config.yaml
arch: "resnet"
model: "model that predicts nearness at each pixel"
dataset: "rendered roads seen from a driver's seat, with toy cars, trees and houses"
train_examples: 145000
image_size: 64
crop_scale_min: 1
horizontal_flip: false
cutout: 0.25
output_stride: 8
norm: "batchnorm"
activation: "relu"
channel_attention: "se"
depths: [4, 8, 4]
kernel_size: 3
stem: "deep"
avg_pool_shortcut: true
dropout: 0.05
widths: [80, 160, 320]
loss: "l1"
targets: "nearness"
init: "xavier_uniform"
residual_init: "scaled_by_depth"
optimizer: "normuon"
muon_scale: "match_rms_adamw"
lr: 0.0017
momentum: 0.85
nesterov: true
orthogonalizer: "newton_schulz_5"
adamw_lr_other_params: 0.002
grad_clip: 3.0
gradient_centralization: true
ema_decay: 0.999
steps: 7200
batch_size: 128
epochs: 6.4
lr_schedule: "cosine"
final_lr_fraction: 0
warmup_steps: 210
weight_decay: 0.3
adamw_weight_decay_other_params: 0
Rows from block 7, named by matrix and row number. Rows with one number belong to one channel. Each number is 500 + 50 x the weight over its row's rms, rounded and kept within 0 to 999. All counts start at 0. Numbers have three digits each. After the name is the row's rms in percent of the matrix's.
# convs0: first 3x3 conv (model.blocks.7.convs.0.weight, 160x160x3x3), inputs 126-134, a 3x3 kernel for each
# convs1: second 3x3 conv (model.blocks.7.convs.1.weight, 160x160x3x3, transposed), outputs 126-134, a 3x3 kernel for each
convs0.46 102:479528485522524623405535499515491432527543479547529510480473409515551585459505545461488645554508468521491488449511415411477471470492478526518521439505503459426521486534515488469450444490525479509526561602495476473460530552580538569524504468460
convs1.46 094:623564420557477578452406377523491472439495493440511470455465535482568495474483488537472502522474487459521520500570513513546526486514506422445497509471548479474555483467465519478572395541571490489552536500503442476556530589543447498457494494420
convs0.47 100:413501480480485471477537523380454515419460557517417564502414500502460432448480413552575408501574496531520523583591327553496574455458412484450552505449507447510488488570477531559460514531491535389509527464494536466512384440525496497489522502475
convs1.47 092:522551477593495528505541505457387450563447525661433475513518562473465478595482442572488465491521539440499558473556568457406539533546579592550526578556523508536505520428396472507683404477550499510480512465498594435486479586453493548545422497502
convs0.48 099:487556490510544525543558511601484416482464563589620519499541468510527509461457448486479569561533508456516516447509495485496501474537435512583532651527517565387533474473492472457451445479500477477421589536531542436474440515585367541632485509489
convs1.48 093:457470429511500488468540501437493457458644525469536487494544522539528525471469497547494484459440517477460451451567495543571482488569495437453470468514562511518535622493559604509561559505528543457495506467551486418440519555505451559608512584542
convs0.49 100:537603573591545496432547495474441468450459458486533547533502548469533536560522583481603527434496549531505494518499526461528444422395488535425463603554478496454395502484506492534506552580537467526552523578527436498546475573616515478464473538526
convs1.49 098:401442546502521570525405431480508441517408458592515499383489523485520535481436473477489461485491490457539577483487518479522525525574550425481498520472478505529456424473461541521518446469520523486513487479493521481513480507524503479447409433449
convs0.50 102:586427452540515514378524524412488515506581541603506480457432471434541512513521491514493468635449408511472549399509596454510565433491551497504558553419470541519507501501481515443410450465539487513562449502557499486436514501480529506446509508531
convs1.50 107:579487507460496571429457465514521484398494498482463499508502544504475537479443486492505520435485513501541525456539554426421494413535535390479424426473556447476509530615453429494536447436505509413471558506528480519555529518553483421471428539459
convs0.51 098:408527550560563595606610534481424548518436455532451506584514495505521497508471381358424402496577400610550484526440497554515536588538590459484505516501585576545620512505478510543482404506504543559561459503590482475432442535509489496502491428492
convs1.51 100:441508535449420462502511473547497482518500526472466509491567594506507544488499460496465500537530532570585538407384452530466464510526455489523502472535439588539538468427514508410527503382404477487548539538563503462502498494487433482519522502518
convs0.52 103:504528495521488500531506573473565527485417452461519519588525498572592564448419455517422539537558464484490428397414518542485457511510604430448425527570573514561512586570527502454456532514494431482513488537578581584539486489433535521534486520541
convs1.52 103:499567514482468506526550546560528453588552496545532548533545451549525497526523560540516551521448471559477539439490442487552527491482493479428479524467522471514487500496400509377527523519476495430463544435538507464509474512404447546589534547598
convs0.53 101:517459408559495472453424453450493584518482457546496460411446477431487551541519509503461451577571585431516574483467487370493566544492549470506509450471452592420467465440474486511520483467538507517485515510442567478473473548502489542523456466442
convs1.53 094:598583589554507453472435377493515495452524553528558541477509524487477453471497419520558420488493424557496549388465489531554491523573537543512514517569548509540521547542365561570511552545484559515446535566440542493476513532537473497536460496429
convs0.54 103:396536498476478467512489519432432450458400501648433379475468530484481541476545435487529485588465524546532533579476552546356443532501479495475401567473497489470459571549489496549522502502504487466524499513536501516463455484503517440506502508593
convs1.54 096:596550490581552473567576502572553475553488456545512546473524474506483487526459463540450463471523472358542512511560493469503590497495573476515512528515537568480501501470452461447462438424536466495468424507568512478495515492518429515417576562494
convs0.55 099:554495441519499535485536556576503431480500468502517527383466505493488447517637574515479398586521485535410554479546695536507552369482417485514596591475509350525503485539516563544530501489395429387411480433486474469443580568513417521491488460430
convs1.55 089:576470473501463495478484499512451522471470544463511521417373435414409457476506500459538462450519473559469499468494589454390441407480492544416481445420509504512472539524567560507503509519460515574678522491543459544550549592489508532500515557483
convs0.56 103:489512512512517420562468492524500480448422514431431598531559478485511459520477416557483475493531530478439516443456610470479556452499578633593572478470487426435389503548559540559535547557548550569586493479482544517544426457415380508508532502491
convs1.56 098:486530512490511569538528517455530478498583554482464496557545530554571535436426448477488448486505455515574504536432502475428543512453544548487560456439459501443497607581513473504605507487545385510495507535535411473472543607549540576472478464481
convs0.57 099:384521524448484582495373399513553538481472416440542457497480517431512434457489525419540487441534506547381505579646557500576447436488437540567444567531537482378484492516546501509525457476457487568577516606561494513530449424535521490480550527536
convs1.57 108:413421582486447487572528569589492478518563442451446427495479520534481510586580503525521537481483466463483448580469433572592533450456411548552514479447464507424519518541491493519488536527596446554589358544543477494514447462556458488612556486550
convs0.58 096:510544626520461566494498553499501556541569502476425482439483526445547595494532505468472386478558486469505602511537509530578536471500444413438437535616549448599552513543478527562544534513549504541481515551462535513472464526490493553505462555500
convs1.58 088:516507530386413502495439459553543560545502519512541476469513527462475498488562581360490458461484505584553576447522399448431478446450480548480459439481546503571571514459481516428514444433524443480565569539535505509543473492577467584553401438461
convs0.59 101:497473390464478417428506498497507502387506482504493535440493493452453494563539569526446432545586557511622568471513559556507559418409526517452492541506536505530521513580520580552518514526482475462496514533572580573498525539561505592606506539504
convs1.59 102:574575516554485479536519553443424362524555470548551484470506500552564539470453516549453483506470492475490524441589589478440476474460501521561558505452505509527474534440490478490478487478471469508502530550537506486528480503506422477467426476481
convs0.60 099:504524584426490539539509526563561566523482550496558485492514472532517449537608545564539591472645557613576658517644478634604508576559470481500465496498430416530530475476467474450482489463485469514471489512569501478488524514437447455493448513493
convs1.60 119:398490584454489543447508457511537422477577438482530416476510495518545534486469502411402512397350556416351479474423430445382353459460430509549600471531525517435440487435485544491424503414533484518483481553501495480503510603487506633526540481461
convs0.61 100:416500451449509511584490482539427475564532522525575544480518492547570503507475488549557575466444463551457509616585463594431376615504568508532469433412444434466471470448452491565503506514510566520513561412486539541543594525494445429478420428420
convs1.61 105:579538561567495485454505576499380421496498513545544499590565532545501472482465487531587546554554492584527447495462436562553523609512432607554565601524579524462474525488551541492464466486447526537510518528532569506454529536573409434438541491460
convs0.62 102:453495477543448533530633498512560556475444465484476492566516604521535516506498539490529426459435440472529444463435496480559535606575508345417532553552597502506447458590525467525447579487425369472510508469553455499599484467491504576504514547520
convs1.62 103:485437495416463505529562609393450468530500547467459549424524560454532580429510504505495599429402542393423471478441472455478543565458551483462573532460487522465502541462583596402458579535481520512524489524470625555539538533498522485471555529492
convs0.63 096:548480477465499510495555512506575613490515459468532514450480519439425474458508377460459566495414542364390431501516451497353487410463484487605505521578572494533639465536575449496448450456469590524448557530462438396526450408477485502464523495515
convs1.63 091:532422537557454479482454482504453518501382437431472488533573551543592562502498485534544476460555540455534451516556600457556589570448481541513496543547490581471507542485587601586495540495394500467432456533457503516541442487511480506539518557501
convs0.64 097:485449483474481544519481449501481488483449517484567574524463452527481472503450522516506513497454539511506529419389549495453425531523491392369485482475526485483518484451433523563511528453448533494474524546530507510544583479497494432566505483461
convs1.64 088:552552544576575537538559521455500495487512549450432493485537488528539478560485480478450521527452470586514510424413568520527502536583592504451508568472561515440529559499443515406419601574634393423501459509424508500377551573506525499449476514531
convs0.65 098:489521531548587571450544482499450514488452475427460471411454529410414522419442511527604603538512452439569467376486551478450530469513562472444470453492372553600563493503457492504496542515463504420458525514425545564481581521560450418489433469561
convs1.65 103:596583494487486463470411491433493560475536570524450533542525542533526617531517562522493452453456452417509439434512495446519576404405464501531548514505513458494559441430533530513546439511502464463469483550531481474513421507456524520431557567519
convs0.66 097:363514431419467491488405447566512460513530491553527484495490445491503508452435411489522437459503526460482488505582437462500534502442361491487544373449536475466544454502475509465444605572556595559530549522455510502485493435446431499505446469465
convs1.66 093:551624556595589558572436411499549576604474481548464520511498504515487527486422408532450535529457512557470437456506523440518516475514482430423364537555506577599486472474483474534522582574550482466479549570541481526529582503518524469502494537521
convs0.67 099:487486520481469474510424521467542476475503494480419433546528515527450445490471496442618404377478505497567550578498543531528461580510532577544525554584508431562477509457444548532526575552544530560496540603588453472463443501487468478440509515498
convs1.67 098:452526477420467494476498469561525525449460491409499497560587496558496477538476524517402516517510495442481471505520459589485439524423418479534562434425491438411504443392404482540447543564543515524532540558463569585462498558470465474487439495556
convs0.68 097:533561453609498513552563598446461439558457372524529445565565600550514447566535495469546541494525622578629504475406468464416373459617516535507497471490524453535517506444518486493495572532545510466519505412498463470492424590464576543557514566478
convs1.68 104:529410453515523510483436506543487498515445448531541505532491512568508439506514431460502430526549393484555553486457526547504537528661543457377419531447506495449441440460381405442441558497436493470480449437457524494534496461450434417402412500551
convs0.69 099:438514495417412443456431440450483433451493580429530439527499520510478480531528442583562532500450496443390603544497574514545503587463456497478579473556488489406417514470478472514521492520511575486530475563454584527533424471519502504502477488510
convs1.69 099:463494562467464588487477500519522546480508555536568592585465531473501553430496439439579566415519520473511452543478580507406522531524482535487558439441478509438527511483498540529537510543562551510431445445398402445448530523440533573488474482497
convs0.70 102:437494545404554578458459483632571547479462487514464589625507523530508564590574458316510510499410562444433429611478437550427515578654615445421384521481538488398410504481481524549517489504543469500483484545512484504479489401434518504522471537532
convs1.70 099:448491504501482618513562597434508469449509484539518451570599497500540471500491432493520526530463463491551533470425437530510524509559526516571467508480491587547553573561565520510550522460402450482509548525573438537510447456567515417484541551552
convs0.71 098:487549525588624513556579603522517478436477554463480479424569540421414448508476422505438485600466367439452403472483560478521546523624654576536548483457364564585574476455400424485497477533555538474509470475484571505543479524613544475492450449512
convs1.71 095:507507494440461362492509562507465486470500510514511464509530510534543510397444441533493515494494464517578471488460535399479520501471472506449447375486516441418458500362467489571596489570471466527472521487573527523508562628504528504437447558582
convs0.72 102:533502440445500535470509537417490501507417383577452462524498540476481450458524565445353403492493489501479527441459534434441434536510473552571553480484422499490573471520484485474511552575533541594614493505520565559587488485495561581474413421471
convs1.72 094:519531531477548566408390421532478500585548550484445502492486462518513511514467482501453517497496457557515486607530513581480479591599573476485480499538527527491490543589531464474419521523539479447496418384501501532538410449440538661494548495400
convs0.73 099:566450430466484421522478453487499508567529425609612497476484494517510487526470464375441480476488551486498572529555485525482523512517458470457422542521492544618551581540467496525490517485484543458466499414524516440488443373507419385468456399506
convs1.73 092:557597462519538441557506502519445507560490537531515446381412413495503505496472468513532499462504443497519455509514460516483480470552525397383508456359409536450476566523561545552623404522567431449505433435458456449521523530560555575513504546541
convs0.74 096:374465523396504472458462495546558402498481417488467467501564542426510593509527525463411471507498336560614447418412533493538577526493513523538433505523505547548537516479506554529512543533485451507482490575547489486528482532483475536521458425473
convs1.74 101:521534452541503493497548498474457440516453498516477481452459529414500526419414457556534441598553472662558476499459513485470467560560510401492515467529598539521520489545483453383501519518503432423451437462464474387513506508485402441482440462473
convs0.75 095:493456459544468402522508546476515526533546516499526545525494487427461462529527522626590601496522541506545499480460521499432477524513565510486475512445478527518522559533487536534583470491483459446405496471458398428407510454416462538490490578556
convs1.75 102:461492442506526510510524474457488474467494547464497509474501502466481454475470503514518541481491518497416472480517503577528527524525498477443533530536550554502505547555535512481496481458475619731584501538518499518523418488490430467435436468500
convs0.76 098:445506477550538599456497521482461435549507503541567575470505498542538566495574556544565519540575480579504505525531524594514475490514578537421451457477433450552509527611527509520513516444467457459427565440462478411416509417534525452480441461477
convs1.76 093:504431456530463560519537513481489459433431434424490575486506484487549528480531541458433402461449473507473456526497501502487520502544580567495534500418536479463553598436481503544518581513505596586559519566582492546507524574569408409457540496453
convs0.77 100:510507541467482484619498496496435431633552594709520439532537522544471506462421496467483525504529505574596655574469552453479483550605598406481515423532570502574549483437506537503489473524486522580584509515552450431449461506512538624514425579531
convs1.77 091:435443389500436475520532481492427454390406505425421551449417486476439463468450465489414473500456473574552526419426469461481545517461501547495503520567503519478505551466580509507524433495507575476497546512450479464445510499438571488487402447472
convs0.78 106:429450531481473487401445403429441452551524515515551550471464518497475496474495482559591607615565619662615637390449484399440442408535537526540540461516468523466495492490450489436449503538493527559544502540500495503516555582565480505484483498522
convs1.78 103:518479483509431365461466532483439411470484441517543615475462467423415452452456464501438537495452487544498564479485548471541512414557554453449504448438465438435488524562591538503522499503530468482567485488597498492502488551528426490456450435466
convs0.79 096:514492484517490564478479454487482474581561491510513461521507535520490493495500460453490545574486533588532549530569619442541503591470410564540589448472601458453608481628603442455546531513493531530533559500462574559574476480474406457542422522563
convs1.79 092:493473508491482500525456460536442521492440493396431513525487460545523552492444455533459510496492512478496467592520488507460490513426449532499546477450521435459469532515524411562632532497460559493494576534435543520520482567640461487518506397454
convs0.80 095:439523574490492465552494539541536467434472431545542520474435472562475431540536530425391546443468617475452434497509541517542556509494518399417545456473421512494480597711585486525497414428469521500512476456461427474493460404434490541531466467482
convs1.80 086:484518419468477456424466533450430473518556567516510497540517486527491413509490414505535526463512466544468539521482515497483469583530479570496530526509522521503526563513535563597535544519568570644564564458496492507524474535446499522503462537506
convs0.81 102:514493493445419454404524429467435495599468489533454478510536565557493507528504503456507455497551424561521537439494493371377466489472465488410511469462473590569415502503549536477487487479482498471464528598533528482493514519436552468511435501535
convs1.81 092:579483550494497434525542598482462493521505448446577518554423528471451470466472432511463441513519509487524428497477540529540504540609591568498536531634492535574506592557583579469492494436528531426430538494480432454505448558461494513471524467531
convs0.82 099:559567448540463428506503418442505502397523560381435523615594622406385473497450477486496461477495485695463583432382521507466474435444504589625639456467532416481435491532529458470445584554570535518487457539495408509515508501468505519550521531514
convs1.82 104:523495529550503468528565439483548593578514539524444437487578612424474499439367420518485443494613483532478590491514472506543515431588591587563508558546475461465437485519459531497530511642588580527545536568580498532574567548488429535537399487550
convs0.83 101:557538543435486531484518470482466502486533500405518524480499470429492463539488520465601487551465485552496516625557458518499417494513482534523448444510458477541521521504501512463409440485473518496431419528521484494411490426448459458475504531500
convs1.83 098:451478559548585512497525493546519463497400490546541430600511515531523505456527506496466493474505445452500498487509469572522413534523479541532527440481462568482444474526493501462501557482352595540583537560505489547438481405464462523455531552538
convs0.84 102:462503510424449493427552502475526524587521507526475506533498519545519585485435490488514530524525485345491493506540517548543520501471517386394421472448400561585580560541504563568490502549566416379426462468449602626570435451522551479514468497478
convs1.84 101:431487570441503466497544569514543435573498415450589541545554495500501437562521504520522517468454478494458505498480503416408489548519495472489488508545629497474532534514432447519521423463473459449462519525545473480547438471449601511422523434432
convs0.85 099:601523472509500473558528615536606577492508502456450457514476444471510431446450458477415511393423508502453508495520478480531450555532521495485573423394589555443487550594558616512475504520579521493454495514563457546527470420483434515589573485480
convs1.85 094:369467476438409465521434357429398410455482514484415456457538512521503425527524471567464490525584475524545503470429442571483444595564516544536538572556566528491492528430483506464474494445535528622600575502479575530498534594592438495422532581493
convs0.86 098:498505519481573505453498576448556495582428422526483449422421438460494499460508491549444520479553490549523634433578394492442550437489519472550452451564578525416533493512499512588581489480492404533443445489511575575593530491439463548456526506495
convs1.86 086:534469558486488475500481542473432486471414585467541577506506589474568551440513546498506538485522550444599439593571539480517493474427489523487513515550511534473462528557483524538507486463460482496467542498513561485521483428433524501436529499471
convs0.87 100:504516507533531549573516458554415493430449574434564457456457500527447459425437526400450560516497537398524543494493440536479409527423578511546490555683440504545525481484491446495579464526527517507458604559469505556544488557556522585514493473452
convs1.87 101:420476386486495541471577546448520489502535545531510524503495423558498514525518553604501461628472486530450476604492423516489463508540488523410468421441425545560595550507410492535568503515510543564482518401462544551523523458501417496577393552571
convs0.88 098:534479507431481469563543539510461396522586545605449435495514624549481515549570440595550508448498417491478416469578536441463496395427492445509562534525561592496573596548554531547515509591592508468465476491482511509521496521467384441480408489518
convs1.88 092:604541419451434437567521482476517469502444487457503530462450418506507448497519487592577539506484481529533431494544507414482500401466486552545571484541500556548468588524508508523475509507481489562562495474460502491515458468538519479577597573556
convs0.89 100:459406478555581514444478521564457444494498480505531549493467520431463540502442532483566424670384629520367594461567454466605425620544420397506554406552472478568538500515479500505578533517555492558587559548528531489456436487505458546549555495488
convs1.89 088:542513509499482541549561574428454462553506456532514479512522566489555609435534537448526469388546524468502544512424485503512514528509483534554587557563581458478532515437446523476485493539588543453498576572544444449524456501497411479581424476439
convs0.90 098:541493428458481534520548575491528510510477529555593553456452448523464391469531488571584526459575481373494581554477538632502517500486482449421492483482468417426499550473507505512549445496472533509433444451465557533507455478527502472474510485543
convs1.90 096:584473461475472461477508545478485499550482499505472497427380401598576611519445488536507529570476562436414458530573489491527429495535475558527514560624521494642556467540518476459483422473445477506534549503472528481467534568475582567493497550513
convs0.91 101:490506523508505536546532483451421445519533450498529506503487502524570503513601529421473445511586533490542512538549543356398445443445430528497450423432495641694654482491495486516514531574535556517522457439430622601529473476503532616586551478461
convs1.91 102:465474559515496507424453465496515514536515491623541533474449520528488462489511520440503521424455549531481534522473495468444447492568588518488467527484538463486447585492451500498491513471511485479512475518511481488539449490474557486468455410407
convs0.92 102:513568546513481446518515566531492490543513456544547604436486524497485448515456413420531479437468426459403516506451546450410497541507516540513464421477600504367424535509498491525506512498494550527480459548526363423470524516488470482479437460542
convs1.92 103:475537561476418433494467389481535491488477512416346420396451468505494587530536541507475486592406516581489438500501455595598498505577490509534542570622513414541552439528546546574502540496439450537543491474490558567519502509509492554502610487510
convs0.93 103:506498464461468506429547506446495393496492397496446508543501478529499443534488472434412383438476468395528521507502543432558564517625619564590614501524516635604635488585517513602516459458454524570488492531453539566471472531554512539453519481499
convs1.93 106:461489580492494586488550591577496512622581512504472374555503569470508523390455451471461386496427437472458465493408478449349491512475444434500466572507496481475519541564531536603546436458515457469519525515492497486488490573623472545530508513503
convs0.94 100:486541492536549574441521606428485516513512498529419534490390499479491427580542440520465489520496526428461575514526544514533568486586428540629508480589537471486423460464507534506479552500526554513511446453515490496453571485528523491460492462500
convs1.94 095:430460546432512590521535533516524478452491469499456505617553489571616532542630511472496530466516486497576503542445430439475457435498534450500510476552580380440484639544485526465539474492535525475488527586438470483452547569496523532416464424379
convs0.95 097:537544468538499498499508533543567564534542584455441494589564517502526463443487461482500511379437549485579652450436371401482504470572512560616602509431405606487475481484518488489527466541512552488517509436517521526565462479460466472485492505486
convs1.95 103:484542504524472505547453411540495563458446428462385424565556524485504524468411442472506470535554510460567525491405474415461621612556589522491451518519456476480516565512550487519480519509457624561510512549440533478484570523525480458418541534524
convs0.96 102:486456490544458486435458396470544518467553522469431486381461449453460420521505455556457505453563475434545558575513604567478606481618614606487542620535527408475420445500558488506513499507452565491583557471605565482503506511453513492482474478472
convs1.96 094:531481438528484467606485426440491524447555490420533474570557482524542556513519571527546539519495478444515420497463557370527539415500402590516554480477509479530523527584566563516443469491549474556522449486550488502473544558578548595506477545551
convs0.97 109:553473410487460456595515519450529524469461432525575596456565571454499498494462476549456380499482565454456445470483544470529540609522507517593559477487410542616594516528496544466518480499546473583560467507525578550562561542594523519474447560501
convs1.97 107:509532476441486504587586557504512385415443427493478475495505455545525522437518534579546482537487549496497483465470571497537564467498499461502579477445458466496530551594575434458542471528593499474474438516485544592497552465478506540500555574546
convs0.98 101:511521478567536537567460407476489519549502500539559465346367389481524498458553521584620504501536567405380465463483486491557618459370434627535512475533472542487441452506507413458484532533512424413496449499517479506512494611570527522532452544532
convs1.98 113:563527549541440420492489538548558485515502489463544537472501494493530493598581552449511576409482462493461531417459511362365477468455521508482483511431428599568587538495529572531467450489497494532495508493511541497575485514478432455496591557544
convs0.99 102:467548558466561656570524442397495461365519475445535451598469436502474490510537482578540360421420480461524573507455511402456499478479505453453491459516502424472453532548545462439501513515520516492602540489504488544463490468492485477522569522474
convs1.99 102:452571623497551541588517556566551502507616497547523509577542497565505469532516507466513534434472583537433440483510505528555496503554504580471496465443513438463521609462509520528592413496462493561514476520501467486438529516490496548611426472506
convs0.100 100:520509543487523566439568495483601579415404458500464453518575560474460462546460453528443386525480422446508403536496364480451482540587408449481517549419447490592463494461512481519548525508530481561519495446474528466541504438499451467596507529552
convs1.100 116:586522537473534537543498431564591525435421489367436521567610536439463469511472538525516592578536489543655523526498499518558520527433464514522484541531581477494527461447466567515516567473517493509500513532509453597541460472499495468466571592572
convs0.101 099:517531506553463569478494579469519494477461431434425509453491538554435489541446518370416539521565566523535554497387510486548461572559581505512504404512516385642494548519472523551509519479507484446497481501502510553541494489635475576526431510568
convs1.101 095:517478499529543562519521493445535517599551561536465510452498493505549512486473537541576389505438480537570545578493490547512513542585546443402497452452535408417425480488491494374451457396474420454435471445415551487486518550537487518474480485483
convs0.102 101:540486479427455393562411377448392400532506533525475529471473487578493454575554533455573597461581531440557519533435364566419451501436450476500495442448458504495439570566564526498456521520481492590552515472591575557551497473530498590536561504438
convs1.102 094:592562369469463455503478507550471430504514565582556557564467436594474426578544479507527565517557612567594588521553554524504493570502441537524491495499457524499545504523458457449501486475517486536509463486484480563478496519492496489428512506457
convs0.103 101:601552524490584606563490440507536450447419509439445391552502476541399379549540487493430432502462443525587575358378382575585512477553504453481468490537494550519490463507508504472473470504529479407452548507510527532512539594519493414484484475510
convs1.103 103:491474453514483451540492494479492465487557594595550441452471447487514517444468436447338469507528504512521523464491516425448419582591524490502502512572507467473576524498528499503459507538485419439532534566563491503452541463397527502463492481474
convs0.104 101:576543510519466543509495567513409465420525470418488520458509543474503497503481448463622465554487462442512573497424473453550501537511426569500595435499524486415497437499512462485468529547540502416507490478527549540573478580540508512518524536471
convs1.104 107:519441440380461566382489506497501487624483465528474490515464500461491528426476512526397515437551623408494575528505460558428465524446479458483468451464467378444436453431377492522549538531476488448419531486480469522537456479546462509510442431462
convs0.105 099:457529422498435465537512480526496558499495459570570510561542538427432454506440582556580527455530564292521466398539560473530544557549474439465375476549538569577529453529611520550490454473507565527486503459544558505491508470490477510524515503540
convs1.105 093:563460445525496422541435423491445493536499520452512571531524543528498444419362449503431619392476563376557507565499488503484550460464516527492554460497545466445423537519487542552442452419502533443395536471483512494505417479491488541534458434414
convs0.106 100:540458528488520545437479528487438458499507484482589594428509572476475480493503512556472552473466531493423461544517473422533427550578551578595480601550447555486465452404418514506545489494467491488482466498482507526501500444533518476508467454440
convs1.106 103:540508495530578561515646560463451536535552420463474432530485511505518553545503547561497536508524509463496484487475460452385474514516460477464512541485521575528550472509485615503431534532476532593553583675645471586614509493574589500525478525468
convs0.107 099:495546618472511479497578506441473474445506392399428332482585578509537586473525535582557561577615570603512469499489512497526494526464516474408555512483476493501573598575487494515507452521481462458521541507482609624541431436432543485518555507519
convs1.107 091:468447506504528511560498542487381557490474489541518504488456525592510533485422490532596478489493434445474505503529519465474561571543519484468533440488563447469515570440510446428532523477446567577529517527450544577540422491409470416436499509545
convs0.108 099:527477467589515492532536489448589527569544588500536525466492438455525562532460474449499524444554393426531539531499550563606609511550557590511509513456482488640554522567432425441484513484488475461528415454498490459471508405488498575495506521425
convs1.108 100:488480468493453437528520542556520502469370478390466441489475458534538491582591478467584482414605459471637578453486493411394483509478551447482593558528466503485506532452543453542481467494664479614515425506452475424469526453507484499496525508486
convs0.109 101:671565541512541441541397436481581510489447521512547524424461551472520601499491474587557537522533582479438458444513479401517563499496457638526478398446542495527421477477493443516525529528503508531518487493528439431467503464464462530544482485496
convs1.109 104:535513448559544483523501487511454579453435520508444505556482498576548535519515547473552554556601449474473464493496522456510530537507606423454472467534556450475457407388455541522533523462569462502518484537507531509534542535539455467518434474445
convs0.110 099:493635538439478536539573537407490480546482572487531557495496464414382350464436425431565649467486480501549399439582573577535512627577417547543502406423552549540562449483472506456493517497497456507490520512422541467496595515582551522509488464561
convs1.110 101:522573532438403503539477562450522504453486472447461570466475537571567535481528516551429503580511446517446445527463472444477477577574472488471517533554548500480497449486500496504441531512405542488521546529517541499520572552535540552541603558537
convs0.111 099:545544453535552511549592429470504460510583551509473514431445544451519512460433500542422490543430479498479465465549507522518474592605671519499560455565563501393589479529533502502484484454468448432405460430471495485509493487507502512484468478452
convs1.111 099:515445329482469440562476488453495515496457428516503493427501501514495529496577641528496491564571472479540559477440472517483551542504532427487491459497544448434476501535514446432511477509536594531517466437490493519525472485481451475530493477466
convs0.112 098:408416412523575519532487597520526495521416492483443475529544611456464599482398478491518489522575583558520455488480469455519563478510631565531496570586581466535547554574524413415438496518491449491529516503523510499489511488475490444516442498478
convs1.112 104:511495522465513478570527459612481481501429479512406481464508517484485519487543519535553505444520486509520497540563522460480551437557546428471458402412434454437501529573517491436490499484497494467451470483503524617618416478508423502491495530502
convs0.113 099:472476477473508476464501543497536544381497543409564602460436434454415440490434448427407494424474549467489426372491566385525549447548469476420503488439524583551422464451453465533461469518481493410493526496492488474421524481466517497503519438452
convs1.113 088:529542429547523491471431459468471452492536590528563529483514481507548511496447466461471533522489482556446451425461553527517456564547558471520502589474508544467484481483410547531550565536503493574605495484487506452485551559553579496488537537574
convs0.114 099:541491505556569533451520561437492607481437504546524488521461470486508476461493473502406450474540466468404473571494530560585539504565634427466389558527526427394483494549546498449491504514535507624556485535500484483424510450499561539517632509458
convs1.114 086:383420437480527504460502518425544555492594489507536556413395446485430464530515511487570535525499533556560563418415451473461518460460571610570538533503474446443469563506615406543518515556462517460468535503559504508543448429500564555523430493540
convs0.115 102:492484485468447383495541520507419454538537541423418458517567533479460482489538474516453513494421477641591505502566572484456547402556609512529456379383354392450495520440437497544509555539468444535482470483472462486492565598517483527499456537571
convs1.115 101:680610497562454484496485547471504473597579489528489427488434386498482517420461510507492454542508483459479461408417504508475529504500501480498556446548526531494416404516478500534531562409463567507547518493532487469519568485496432511497456466501
convs0.116 100:425504469453567467478532500511557491585492472463450496605524512489508497584576568426407487512565433506489429531422466436476537506486423465484483563549558589653469547545511473506531505499462466436498605534497565515443444486545456515464529483552
convs1.116 095:479460560486458492490469463536537498465501551520461486432425465505489501537486451490471399497478454621620566502513504508537567511612588537529552510421438533507438530518550523485423497462488502536559432432475501539526462509504509497455508525497
convs0.117 099:507528545502493585371553600501455390469471433438498466492433484518507528521449554472601623556476588344485582588423460573547375481431419562535616519548554451505548490510546529554573559539519520519533533557546520550536513514508541493496485484496
convs1.117 097:482423530443426505407503499578492513503449491532515517560518526576474532576556536438516617429529557372506559565528453625463490642542449466459429411428448392442535414444469490474529550575589448436491535497436477550490530406442534540517524490483
convs0.118 101:502496495526462487438480555486562461498473510548497501523541456493505464500511494478436465523583569507555500435470486456608451492527532474537580414501598494529598455500522622586483585548491456497484527535476511486502525552386561428451526534492
convs1.118 094:496484488463470491473500487525491582458404453552474428485540521568530492594567509440566545478527508555562541425417451471490509494420538568522483507478518459451555458442410469527516438525454585529614469457557531448575574495497530487546580537506
convs0.119 099:556542569500519520500548509518483479514491476605528551494470500603489465535448475448454594508463440423531542584522507529608465531501475433450468419504487472560481498512549508507480530504482410371446485516487537477456440523538485505488482446508
convs1.119 097:525511480508514498429484454432494493464511504511571544513556575488541491457527453435534543474552510567538421461469560537566509465498428597544480562536480574582575501519500457527531487479501419453462499430459520465568354426403466522446441521493
convs0.120 104:494528497453503480466565522534466514495498633440528523569556463495515471510510458419385420496435422430476524408469433526537491488460493469557550551467485520415449482490463505511514490484503457536525466406417480473492489533452445530466420521496
convs1.120 108:489445456488507555482521524455497621539525534509506462468438425438448490425465493489458387511431372433517436523511458479483502564578503521444497473512447583606571485486417582574498524444454398409464429463434488545555508480554515539534543578588
convs0.121 108:587519525474469362464477396509468607479450456568507380445428501507510474561527505495529445539466453394432450482569476426689460359385407602469400495540440458475480495553536529500560513502512488465459521561580507593567521446505532494507413463503
convs1.121 106:583478557607383432418492473589493433558502467466422481527533517550466522547506515647448542612474475573572477561514553505535520531447437543521474460470418512424476459466489531490485486574579566478532508506502455448463414435519559526646521562657
convs0.122 098:565574518429509522491522560438446529458525444484506516510530528446449438550574521598662605487562627514576551598594580521543561455430578589507456596531652550458491480459481480467450519544524567554467534515498496525547514491490556517492499482470
convs1.122 101:466519558506486542569523450452536549446477506437483541567477573522507513495519488441540481442475455530541492534543508530486534470430436480524557426441514488490474489496495476488544412447557499468497427407411424458484470445427469484551468512550